Weights of a small image captioner.
Model: 8.1M parameters, 64-pixel images, encoder norm rmsnorm, encoder moe top_k, encoder patch size [4, 4], encoder depths [4, 4, 4], encoder widths [64, 128, 256], decoder width 192, decoder layers 6, decoder norm layernorm.
Training: adamw at rate 0.0021, batches of 384.
Data: trained on procedural textures in two colours, tilted and lit, 195000 training examples, 21.9 epochs.
Rows from block 2 of the text decoder, named by matrix and row number. Rows with one number belong to one attention dimension. Each number is 500 + 50 x the weight over its row's rms, rounded and kept within 0 to 999. All counts start at 0. Numbers have three digits each. After the name is the row's rms in percent of the matrix's.
# v: cross-attention value (decoder.blocks.2.cross_attn.v.weight, 192x256), inputs 156-207
# proj: cross-attention output (decoder.blocks.2.cross_attn.proj.weight, 192x192, transposed), outputs 144-191
v.120 089:381498505348478479574481498496558477416435532513519431502541491518497564451449560445413429469414470470490542486448452456502468435492504513426421440505502407
proj.120 088:521478415537454461456425504504475490436439487560527490406567447446408484463479535510517449464470581529538537510489554574571502497471521435491484
v.121 095:539551501442490516492504502485587577463443669556388505440466508421491506574524578471456519506504495495505560448442520454518534440533471626567436569542505462
proj.121 098:489415527448492477463471470511555364436520522523499434529456526482489505524484459487487483351623516595474498437456561467500476463539555510548419
v.122 090:440447538528485501527527469462496490469458472575464486442485384477465478547599502516482482555624482588483559503506454601480521466580516534500528513597426393
proj.122 088:530408551436521490506532540552500495546559462483516525579488519500476515428532536527511474531572544494414460458440484492556454500475575453585586
v.123 102:459556534425513564567542472452526506494396513514477506468537600509488607447431493435521428511489444407504586492508433548524498543540488555396482473447512496
proj.123 101:464546448544461456460487488511536530441492487506535554532512568477610519457515449496568439517453633546525539504477569467436443488552487453586469
v.124 105:509490565492475520526498539542563494502449558566493506463441391488484578611622500471404547539578474522511551449469488508515513494563421626539513553632530529
proj.124 106:516447470492549417478459527555480448463581560506483532576466605532440511458453496500490496479498562504437482485535463484409490421527509483575454
v.125 108:491482434471538644469488508403583475442536500513484506504513445437496539507513504426488460572608511503530557463520472616486490543505555493514462520493490443
proj.125 107:514516516414503540547620514457554514527577496466496454621473515529473478456587519448552449526533543607461488498417565559502423461586561465463503
v.126 104:510493610542451485466505477507442512524449490543531501517500427528500531565529417545555517541589490602488504532472467538537553461525486471438502482551479490
proj.126 107:529443540444465533500461564516542544486492513482551558640510525541546501491491538571461450572485491435543554507512434472427508581521498509574556
v.127 109:465507595569440401562487517505399515516444539443464512482512529501502464564434445619535474570494499591500474538482569489566494465539468483400568492533460498
proj.127 110:444408490457427517433462502550525496464428476563541506475591498548569464470458525621507501519536450470492461520493448450513503567422483526548576
v.128 118:510478439539559565474458529425539477454539449463455524568588441447454540463485475444487478477522536464558489419537495583524496553462556522566475534433501442
proj.128 120:503565460531560549544595462467520624553546500494475419497556472551432452468583489398535522541546472565445547529489528510560452413528526443455541
v.129 080:456509537389442446504491524546518484516465509497495495477481527549573491523557514541474518524434429489430497555526485504472467506474506468551536515567510539
proj.129 079:614484578483498436533349476526465474437477472456488535528431531385466559493490577553489490454501506438480522404592546506464576538482590539503446
v.130 103:545509553584512515464486525507508545477401567438482520466522518395478441497493521534453551563524480499498545527504542523534461448521507542510513527569552450
proj.130 102:424442502447469551491601529520481417522525441531502471565495417496540447524448486581481536454586475530576525514417435543504426483508481461548495
v.131 114:452507472362470581537468511472571489501471510520473490448452520538633522541502527508489470604559376447442512526515509594480531511561470469486576518515464502
proj.131 115:517443479445491407443494507580520428445512514500491525539425608446537556455487535550505482469434559539468400485555566469403524449514579505502491
v.132 082:510462555566463444497526543442496511462484523531412507473476498486428489593509444523517497514539563620439520512511581523561536475507476534513470536639555488
proj.132 084:477542484437496538469470445446588568443522419537537424526592497531474506495468472529489568449591450476371500449543500450650498516426565420542556
v.133 096:498496405436468572451458530521535503477557529485487513446410503442569427539535573526473531539514510520451501518565499484435517514483532546546533536528502494
proj.133 095:546495553449481559492549510468510325519610470483459471543414462491506543556476543498467507390510497515455419492445551532452517515481493536480392
v.134 101:514485526445477508471471505519512525465482540453533472479496506482507438464557552534459546503478440510460549538497422473473462469499530490512448481582520473
proj.134 098:534497558444453536520486515526411425414574363529524545537442421447454478606410535580448555483531539488552534467386491565545458544509528463542452
v.135 111:546460509523523524418470524458588497490505525593457483485475463455387582558565499421447515462566549574500548477523542477487516501495469518566392520557622508
proj.135 110:494552513459516587552502468456549522476562482498477408593460495543432496485537496456486467457578471550436561510487502505536472464541513513506530
v.136 098:560401445570484558431438504449474433494575441439467467475466512446473480494443458501579474487530543587523467527507573479502498476497449484477478503441498484
proj.136 101:411535513439506617544623484467542564469477477539480443518503445589483486538469487510496506531494464567490422573457472479588454477503432556440578
v.137 093:459439529456470513512502478499463469497560475518522469490512447506412550527475555427564443445441610590563510468481458397512519439477407464478421487407452489
proj.137 090:463461575531492572500518526428557518447459616468450484475471472547457477552561502437492406522453528572567516529476511530476511481566428570503499
v.138 100:415522501441508574625474493508471485492457518408509485448518509486555444497458561496481474537465490446540520476519483494505449549505499488427606507451427492
proj.138 101:464445432534482435466560553497480432545501528513468548395534487490544424526492488517549493518444565550528386510438525539440482476504490488488450
v.139 099:582497480522596577447507512534600507516470533569528518454409515452478512535562473403431561488585504464465564505488501478463482505512489532575498493598611598
proj.139 097:493555463483526470520498518486436491501573445485484557568422533497532483517468455511471560477470463476471485540495426520476447476535469500547465
v.140 105:446488496548498555546466498458487503474452490449479487517524461481585479536473420544512434638593472521492498525508549583483494517495546430419592508523457446
proj.140 105:492411467417451478483567572522525494582477474529550519543556483533575445416521550586529476559482465508484396532455468530509493563476543505479564
v.141 099:489474570608547477518524443495491506512407456524497505431541524506402469471514453463530502527554460500481563592508538529506471479557489418409530462533538438
proj.141 103:462444487504476468508545557527467553556464443483491519553504461436590451476535485586478513557491510457548496500505406509517430521496519459564591
v.142 098:463510480554559495495541420461459507480568503515514533567561470512451485477502479514573455508505601506552460465435447539502530472503571454463462467406388453
proj.142 098:549448528513480533493507549466509560563472539449529504540539490518542463549583485498491503561523460476515549548467485471498451559527494478502547
v.143 092:518544425492471595526497488494583487537455530518574508434482529430530546481505510433513508510580452424510596459543515557463478586543465598518547465511560508
proj.143 092:490534488489475410503590522536472464499577510524505531558473525511516532374522518421512461504393587527520462468456525598458442532553509539553434
v.144 102:508389453513510460542432528516418525523555526526461412462451404595456479516567569470421584564574597646549507512533493467455499449604574515476473476532527430
proj.144 100:560444424518476512508458506513517485469448381560531613369535388508496473505437549534509439556507578489516460504394474559562499512368519444557553
v.145 092:505447467491543460460479571531390522480538546481481439546490495503451441445532564505405607553494504451504516521508528459438462423561528479438465492535508535
proj.145 092:510529334578496527415447468483437549508553427590566479394578460548461466598495497514531526526531539460414496528477454431541522464424526393459540
v.146 097:543402467538498553420488543544440523528474597476444478471515493483516487469509489414505520420529528615550624429497541434550495413565445569539489511519498424
proj.146 099:471489494461490433472533467493520464459474465503491544472566449476477424516405441579530572442549651567568513470445457537542476450497489428575445
v.147 094:515481516545507604382524448436488440505551572517460451513463461481531440492466454451480508428455499418580565496492498494461460518434542515566462538568484440
proj.147 093:510520550502490476495509406472505426521576453534531468505546565555452530436494502521601501395669506548434464460443575390511570486487563518469479
v.148 098:460537410476541528522369540546476485507448515442485474440607547515424498491489507484520484477538521504564574462502484504514441542584530502509579475493479462
proj.148 094:502506525497483489592523523502482499507431416519492557517520352466483450410464497526445504449508572514584528524455463551558418549459448546612461
v.149 100:479542530510496406526518480533559569381430522557510470351621601507516536450528581536511468578459451496513520476494421563569504542599508600447561495467524451
proj.149 099:515524495646496509476463537465543535491511506477545458530527517495519456510529473417518500496429524412484570443506537431461406543499494468579512
v.150 100:407524530553590541514569457388548503526483541592497470490501468569465491491485557474460451477553540513534534477482432504478500539478580377477434431548418478
proj.150 099:553518510442446500554506528491502470603566452467513517550481450462488452416558458496531484464570530515450486492382524573532402556497506498543480
v.151 099:474511460520475587482473501530433512458388596443472518428577523561452463489515463458506464574480539490600573525464443516509417449526560590573581529502462467
proj.151 104:531502550515498421507461472472504454499410413486527581512590494514490483384456479525553483416560582535544471482490515483557536538451486522537454
v.152 099:539460402478558599445515556599406489497465526437505527479561516417449494459492410428517495609510538405476572513484401594504411485512553573522575503463510553
proj.152 100:527562484609533459497457417460459491537450511500497547450601500519511536463495513501559578439501494427536561527551485522530549519389472434495411
v.153 105:518499477410501503569499495506485463546515462480502490594412477560516567552446455493560463521573537521531420502477566466502528499483451385413464470520492591
proj.153 104:458535487359487532579481488565452519493488459508499531529402449502519551522465493559423503601512434551524515575504450541558550494530444578495525
v.154 100:487530551534459491452507449485555464551619499512504490553425444539503539528491470430533508441458560538552451517520514405521535493399497428554414503535507496
proj.154 096:512430593402472564487499505495517407469564537504501467552420531545448545488517549539518404441607437593475509478460540496502547484603529594446496
v.155 096:519436456463550595485541510557466448492455414481397482476542531420534514481489329426556441563520508381461567511529425629512443589502549517580605556449493529
proj.155 099:517569578574580465625453383535534527534466540440445513490467543428546546418525493455512588423511441458498548466573550489490497451428492498551454
v.156 108:515498541567466570446521519547530526551406526481502541506567555478539446542511490503539508397496526569469639469508522459536489464487416535565536519478476470
proj.156 108:409490557412474395461564517540540520448475536430443477521509527383490422490472447512485590435443591574597484428538485596488453489565535448542463
v.157 100:516478501484615557497474528424529500509417521559401536482490489467466563448515466423416416475585479589542521436510511516542555473566521482441450532518478454
proj.157 101:558482482491519519567510523505492457540473446470482551544438414483515448503484418559511514483564612542488507543409449517518392420503434520562458
v.158 103:387554486462548465587431531468455506517604496418500475541474478508508493548457502559519519484458535428458462487482516462484504559457547311488521473509434588
proj.158 103:506535430500512597513517478508482527565602526541517418543471455581482480500631495421461471530532379549414512570497477512548457467536503549454530
v.159 100:509493413387552453517461560519548504524666501474489481464502520422564462562485502468545530500515544412493478500470482557564463536458466438521594493448557613
proj.159 099:464494475510523483532566465484475491502527626486484416504526463547482564502496563496533518458529392469538574520494498512496402480502549458529421
v.160 084:446513573509486565515472450390511470554418489564499504524434444533502549460490540475459410459550510613579545451514514488444551501513533428504462480537420350
proj.160 086:538460573439474529573523568552532459521504425489494590593437478483490456388488462537496422514535630587517454504397485531472472496548435561571533
v.161 101:474459448529594568532538487448456518494397547546404505465522494585507484510485500468467468560577527538548535495463429541499473521565590456480498485500433522
proj.161 099:539533474471483448561463468511519516564449406461508554506510423439546454433511441510495545486551558499488485499462509533568444515423499489582484
v.162 090:439486481466530595461499527458495463474522554500437521493460507441475453453527427482459482579512483327495521515493456559428457542523541520525565567516437444
proj.162 087:581531516613529457482441432518459460522558450512561483478525589557490557466533494476600489451596490505387475530497524346476555480450546502456497
v.163 092:491491500457430487616469449561505489549611502414484468578453531519566499590457453538633496457465553496487451530484529457489516587421442415536504520471501594
proj.163 091:401470510435493543487508473577521480474556598524501436506429537520545504498555516460430484510518321589507513525562499475499555478604528600474518
v.164 084:469484492566455501462484475479540560502487619523368490431502493545566424535536521457469543411479525508531523480485514388527522465529486504561463577497441415
proj.164 089:526428462506489462437492508456595454483564504496492442495520496494493425545487448501506493342609545563453473458464556374478467464541573513562462
v.165 093:486521484436508474596468575572450526509443481432552515502571575465546514536440532589574486591485496492440550451431501585538468511527456502478639471449516596
proj.165 093:388555454526517518470544496547454594486476551473511474554522512523528469475551474430480546597352455511568564531577418590522443488531446457524510
v.166 112:553391407512539488488427525453450491540618460526505414479425432494469435556555521489436575442604583585485520510549574500454488485525536520521452473554581502
proj.166 113:495482430480493524535543452488499455479475447580508543383509403530491549514415572542492487490501496456500443502410484584539488508363532472519498
v.167 099:488528406511496548477550479593416484511494511422527519530523427575453493441502462435530514580485515432545413563457409480457461473450579435504492484463434568
proj.167 097:598515466521506475502403512437473498573468511508501597460596459505507487470513518533482528494554482449531502549543515481547602566467447493480471
v.168 105:532490431462550512475555556509440455521583465511537421510513472447502489442418465433521473465499474433488558459487476543523453550467499439447499422546506537
proj.168 103:487628486539530542577519410438472525557641509512493476510522478531446528490487489481530587481555487444472578487450514521539489481461467416550465
v.169 087:448463457523485556441533499516524470572567554453442470509448434519529412523495431418533550433477596466531520493506468433502462472406478431613522543497460503
proj.169 085:540465576418503385504507470502513455484577522449480464502523532478441504471489529550577514385625495602507481470485548475521506463545579499507461
v.170 098:495513472464535491536487577577415520531541504381488597564496491435477588456467449489518474557439467500469479492464469482516528434471541487508502541422490544
proj.170 098:523467431574561582439486516467452478574489608528492525515553464562515445515603463482500511553516482522514578575561411523527536412564407476402461
v.171 101:515504466465503386549429548585480500493575486449486454505536510544579525575441598537523600499422502583562433568486477472543494513500529485508495531453584568
proj.171 101:460423465500473592463513513486493542489426563522512453449511396513475458501561585476461448556522435488578566474503502532569488466514556492505545
v.172 091:455548593598523534450592433494551448510487457580520479540500466547440519468536538433464508511476568473522498534517403483452472527420588421504436508532464498
proj.172 088:574458610466419526500431544529496489542515492439525498510414565440471508436597550498572446446522466506452498452457560541468506563515560523469524
v.173 086:494432433454546575511467533406514545488470644492433539422474532441590501578495531531512464582572483463516561501448480612556515507580499573498558522507545520
proj.173 086:498538463492481433473539420528496499476451479501567444526563513551524538496494482487544502516533494512501520534520494451522474491459557496496460
v.174 106:521566484465486532490478489524565505455360570504511569456552576483497569449497568518516445601541425497573479540464448551534508493593479619447526527445522451
proj.174 105:518460526520451455473465584535451517477356461476554549514521470466528483480467508555483471556448588468613543532525470439470514575512472539538480
v.175 098:514491517518433439440492541541487513468566466465528510472557519479484474542529430465549533408425559513468508450519575444578483422419407562596539510505545489
proj.175 096:450486590456561445502573472446541458426528571471418454544517555503454534525442503496528533421487484537521496424544512565513472445547507482476460